config = dict(
    model='encoder-decoder audio transcriber',
    dataset='phrases spoken by 400 fixed synthetic voices',
    train_examples=39062,
    gain_aug_db=6,
    n_mels=40,
    hop_length=160,
    input='log_mel',
    spec_augment=True,
    win_length=400,
    tokenizer='word',
    vocab_size=208,
    encoder_arch='tdnn',
    encoder_norm='batchnorm',
    encoder_activation='mish',
    encoder_padding_mode='reflect',
    encoder_depths=[10],
    encoder_kernel_size=3,
    encoder_stem='single',
    encoder_widths=[384],
    fusion='prefix',
    decoder_width=128,
    decoder_layers=8,
    decoder_norm='rmsnorm',
    decoder_norm_position='pre',
    decoder_activation='gelu',
    decoder_mlp_ratio=2,
    decoder_head_dim=16,
    decoder_fused_qkv=False,
    decoder_bias='none',
    decoder_qk_norm=False,
    decoder_parallel_block=False,
    decoder_inner_norm=False,
    decoder_drop_path=0.15,
    decoder_kv_group_size=2,
    decoder_positions='sincos',
    decoder_prefix_bidirectional=False,
    decoder_connector='linear',
    decoder_tie_embeddings=True,
    init='torch_default',
    residual_init='scaled_by_depth',
    optimizer='muon',
    muon_scale='original',
    lr=0.0093,
    momentum=0.9,
    nesterov=False,
    orthogonalizer='newton_schulz_5',
    adamw_lr_other_params=0.0011,
    grad_clip=3.0,
    steps=20300,
    batch_size=64,
    epochs=33.3,
    lr_schedule='step',
    warmup_steps=1010,
    weight_decay=0.0,
    adamw_weight_decay_other_params=0.01,
)
Rows from block 3 of the audio encoder of a small encoder-decoder audio transcriber, named by matrix and row number. Each number is 500 + 50 x the weight over its row's rms, rounded and kept within 0 to 999. All counts start at 0. Numbers have three digits each.
After each channel's rows are labels from the 100 clips, of 14976, where the channel reaches its highest value: "loudest" is the band of the loudest frequency at the time of the peak; "responds to" is what is common among them. Only what is clearly more common there than usual is listed. The data: phrases spoken by 400 fixed synthetic voices.
# conv: pointwise conv (encoder.blocks.3.conv.weight, 384x384x1), inputs 192-255

conv.124:498536493432449454547510457482465570450467440584500491450515615513488445490531538473474436477542483481532533486507512515556478450516417388586497482444499515551466601517513411626546556570502455
loudest: 4000 to 8000 Hz
responds to: clipping

conv.243:542448489434555640583515508515505510510567544466428481534540499472463472522532538408530476481437490534490507515427486478507408526491512472531463435484572460587466483520572559493447495403437399
loudest: 4000 to 8000 Hz; 2000 to 4000 Hz
responds to: clipping

conv.358:465531487544471514446462441487513565502517450486456514504514560464522506506529445514568389524503556537558580591491525534488407510535494553462425471450463550583466546566489534500560514460474408
loudest: 4000 to 8000 Hz
responds to: clipping

conv.381:529501554615570481492568499555497478543470536549518535552514416460528463476581443568558509488611475464432478480513420407484488625441640484530414502478546473532521494510623437467539482470486484
loudest: 250 to 500 Hz
responds to: child-like voice; clipping

conv.66:587429554475561457606499426491472534505539491409548462488467517485551595509478450506471515545460461490422502459488519514551540443384422451483467517495492432351580477419542621577478456524481528
loudest: 500 to 1000 Hz
responds to: clipping

conv.149:480511453478445565539500565552517519493508515481452468451583431550468464526472517506414510521533510464456458518549449489467501447526566455400491463555638551562511545451497604449550497512460493
loudest: 4000 to 8000 Hz
responds to: child-like voice; clipping

conv.109:481590516490473488458503536555496508456524475456479580498489600511561534484526520477491507542549491546535431583509456438534478451452455445477472504532552472594541466445444512536525563498508462
loudest: 4000 to 8000 Hz
responds to: clipping; child-like voice

conv.300:429525539536552533410409571621588572556473538548378496474519581557553568546457475548512516484565546494469396538479506445491494432492522544464489486549407447467502412499551511496465548489505429
loudest: 4000 to 8000 Hz; 2000 to 4000 Hz
responds to: clipping

conv.16:438411439501512547538597426499508493439535479528555463484528433567413474482502484495493545440533553571520505424571582469539409580513419572596489464489498516526582494496538489392455556460401520
loudest: 500 to 1000 Hz
responds to: reverberation; child-like voice

conv.291:469464520452491522550410452532441456431494455536492451424470415505538443574438472451477468504579460524532448513542493624511491509591550495553562435520524593476482560373443516508469586517535564
loudest: 1000 to 2000 Hz
responds to: /ɝ/

conv.367:527529526448562478434571555430531468557439506512390511438547559562445535526541497590342508497477495640511366561428463429524468557593528515457574477558483587539491491583481455558478562452632533
loudest: 4000 to 8000 Hz
responds to: /aʊ/; clipping

conv.278:524508495441498462497527486421510488518560447483519535383533481488486440418502565491552567534483473486522495523400451497499526423483553507439521477517442526497581457507552543510528538583506493
loudest: 4000 to 8000 Hz
responds to: /ʊ/

conv.256:467561510413517517514595574491533458478430594374592487430529555542538538343458475548479559544433501531585533485518512514487610566562383506472590477472441520521529506540499502386608468535384478
loudest: 4000 to 8000 Hz
responds to: /s/; /k/; clipping

conv.36:406492451493565507480539512545499548504498534547526448522461513502502479511456466408530481486541512482515440530554441492537559469411376482539532608426392465507512534436464542393490427459570371
loudest: 250 to 500 Hz
responds to: /i/; /u/; /θ/

conv.86:548501468445619588442539532553483439560577506460396450412550477506500477506455444427495508489451514450459422417413451516546578496533552479487514540543534492530425484527527500460438465492586522
loudest: 2000 to 4000 Hz
responds to: /ʃ/; /ʊ/; clipping

conv.345:516448521524437501497486483481525484499542502514601469566553482588527476471536461485556449473479551486612462428444439511466450520488445514454451531514509475531465531448553542478453531442548533
loudest: 2000 to 4000 Hz
responds to: /k/; clipping

conv.166:575456494558485502546578490639473438542511489459535466450548478487470561426526433542485567550371503505532516446343518512488433544572442564437537626535568504469511515545457495464534483457594557
loudest: 500 to 1000 Hz
responds to: /aɪ/; child-like voice

conv.315:534533485349455475434529490489479461505494407500507518401512522466560534473457533556546557557541401417533489504494406518525542415509495466452479543445501493472562493550529439535519510492521486
loudest: 4000 to 8000 Hz
responds to: clipping

conv.333:541499585445584596382427547511505554491455476459475518456562510375484442570472451502514507432467481591461437503512454502529384417426593512458513473514504488514484502485510481556556535490482398
loudest: 4000 to 8000 Hz
responds to: /æ/; reverberation; text has "cancel"

conv.91:442435433484438445544543480586487563448499476523519527471553460515415438533468477460533440527428512499475469537495510516512596489514553564607507518519491492480427547615502456484483390465534531
loudest: 500 to 1000 Hz
responds to: child-like voice; clipping

conv.65:386469495506533428419456538509566636528515425477449501535464528581452447588476404541592600449455440492457494504488482571463407512458516487477643481452508466465510559522506544477454478499486471
loudest: 2000 to 4000 Hz
responds to: /k/

conv.84:539536477466477485519499494491514557381552428547466459595455510535464516476443422550518511516566461428481527442502490543509487534515506490438436576530460449555485504446463504470518573424535507
loudest: 250 to 500 Hz
responds to: /oʊ/

conv.203:385479487500523441542522456540549491570466461565416515473524517514614466493487473437500489472557397531495539434460437473504474528422500490554454572376561480525506451540506434520437490447521533
loudest: 2000 to 4000 Hz
responds to: child-like voice; /ʃ/

conv.281:495530510620541462438553569534576576573498453508397469535487455564459403399514522527520556553565488466463521531408480491530451544445486483476506498495467535502532541550549480480541501541521457
loudest: 2000 to 4000 Hz
responds to: /k/; reverberation; /ɑ/

conv.215:604499496497506401525422520575503451522433569569507457492500508522494515434388582608531602440521449499609493548481463487439451503556502567468489466545473572487512485445551554393475498646433449
loudest: 1000 to 2000 Hz
responds to: /p/

conv.25:465497430581501510532480522516486419536524508439471567449460434492442592427543487492502485514447517469494591434467569581490529505433472526478490534547360416527543574461477512348432474431534565
loudest: 500 to 1000 Hz
responds to: white noise

conv.68:524641594459478472445515465483468432436504562509526439372528554418568518531457441392460582510510480468489553462473463403451503494549481467548419516479556583482498548408543460465542511459477569
loudest: 4000 to 8000 Hz
responds to: /ɔ/; /f/; clipping; text has "forest"

conv.169:544496473522507591420507504585495532522476424497551565499553605508591505547534455474507509506454508457485544433517547500465531539492469505499468464468570507492420581570459527585483519468501506
loudest: 4000 to 8000 Hz
responds to: clipping

conv.265:493465503335507568452527543430527461517512469503549490486525493551555452438513487535446492439494470438549520466567514478530628549501582446556519500456524514510450532507485531561504554532555393
loudest: 4000 to 8000 Hz
responds to: /z/; clipping

conv.226:459491519571524352647393535425476523471442549563581546532492443522490529499513470563425514609538505463454535436477518492533558504463494510494594468389514338531552500489537581568466445538504482
loudest: 500 to 1000 Hz
responds to: /tʃ/; /ɝ/; /ɪ/; child-like voice

conv.184:515617444550495486502489467489481475500548513439472457479455494519566507531455482543531478497537542522484544507534439496587499539521459508505512423588403618455582548544419480459466460499494429
loudest: 4000 to 8000 Hz
responds to: child-like voice

conv.49:472541465541502561473467442521531565491527519520414499478511475517488561422451473495511468539507506547513512483606458500490490527499491400476518525489428485508508471545534528497505546465520492
loudest: 4000 to 8000 Hz
responds to: white noise

conv.373:486540578437498517562464515623489503575447474500478485495588468462480466490519485455533488531515377481497396429500440464499529578513545412500402519525507465548539456502573472446471548531472449
loudest: 250 to 500 Hz
responds to: /v/

conv.200:573428510549444456475469555475530446474519536555595509506508525444460550437505537429503558442488527471483403514418484540504484493484529476518594494503493419570505479452504489536428465452443520
loudest: 250 to 500 Hz
responds to: /ʊ/

conv.95:458522515527505505482562533491450511476479533548489535502387414511502430452516582535384501543530532428451411517474566414523429499381505532541501384420431479583430500548559478420438479536521478
loudest: 500 to 1000 Hz
responds to: /w/; white noise

conv.307:543439500482503316421557542473511448444473503533670535504504526573513519461543462516589459607464418434482450492539506483491585512400457536593566534500503412551427523551537587605522394547515433
loudest: 500 to 1000 Hz
responds to: child-like voice

conv.155:490568534524447551514501479469479429475532451425530403495532414516428503536539530536516540500509480480573565422480524488475455477467481507514515473463556468549525429510492495444458608414555443
loudest: 500 to 1000 Hz
responds to: /ɑ/; /p/; clipping

conv.273:489546460464426616432415550428491524551537479589465408559491510457421581558450370482547472493432448434450505527471442513544560449487432474407547521590439547455483569562481509543530580493409464
loudest: 4000 to 8000 Hz
responds to: /z/; white noise

conv.98:491466406488489445545563434545397513501531464520504533531433490500518429427561402439455504510459528451457545468516392525514499510514464547445483396566522507556471453534463535562562498472429515
loudest: 500 to 1000 Hz
responds to: /h/; /ɪ/; /aɪ/; /b/

conv.44:623526514517447517436502531483452519549444467466554477465490521475463493564450389550494506554527453509496507463471516500539464423427492508526581595496408472431595486580449510591544526522416627
loudest: 250 to 500 Hz
responds to: reverberation; /ʃ/; /ʊ/; text has "pushed"

conv.117:414480556457486426461468484546405443543499424487452474444354441512515518535500547536479431467475418482462509618554488542472568451445452493428463444518460473464441531491550461506506579483475466
loudest: 4000 to 8000 Hz
responds to: /f/

conv.126:401522497516519560481518584451463443561493489600386550468593510461431490515456578483443506517528411417520479566428534444473517467486476563456428488545473458492485475519509487373487459501463609
loudest: 250 to 500 Hz
responds to: /k/; /ʊ/; text has "took"

conv.48:519490517439524527531537504415433428479481449459404463501471502560465463620497517583517522448538481524511460483499455493490394469507513533551541488427436421525362490484465404505516496485490533
loudest: 500 to 1000 Hz
responds to: /ɝ/; child-like voice

conv.142:464603439499562463486517443424351519500514461404471551429470490520536476411577473482559453532491425459540462523473420485554485418534426414538492512482531506483521483465520584525435480432424556
loudest: 4000 to 8000 Hz
responds to: child-like voice; clipping

conv.167:391508537493403436534457469463419521475543399528413481382494504480482503513577442576435566489530434509600432501546439582553435523528568435469424401549402510514447593532557516570496528459464459
loudest: 4000 to 8000 Hz
responds to: /z/; text has "his"

conv.361:497563471526427479583422536559546533551514502567548494555446528434525382504582417578566445537497571456522508502522423533420599427523542569516501467560476506513529452512550544547517557473490487
loudest: 250 to 500 Hz
responds to: /ə/; /g/; clipping

conv.0:452430491471453428460481408523386466556528442498503504532478474325533454395497529489576563464480500486473494429531523615423481488515537446487425450521401414475436547478540425476469537427513523
loudest: 250 to 500 Hz
responds to: clipping

conv.308:581506462428562475418504458579476398514474553481504532504506499435584460529506405489415390489476418588624533513423427437510566468451475549518543474538533428507519592580493492509505521400539495
loudest: 4000 to 8000 Hz
responds to: /θ/

conv.353:550458510589583514583421554521573480468494498550486485557535507458506540522488532523511403402519629375521447461439464455496581496497479648479532514385503425561553549485509531448468497558429626
loudest: 250 to 500 Hz
responds to: /u/; /j/; /v/; text has "volume"

conv.131:383580415488463512481513523430474545544538503564573491500522536532510561565579556551524538539542479398502464557570514498435427436549560549493506563501454588535493449656544509526478580488544550
loudest: 500 to 1000 Hz
responds to: /ɔ/; fast speaker; child-like voice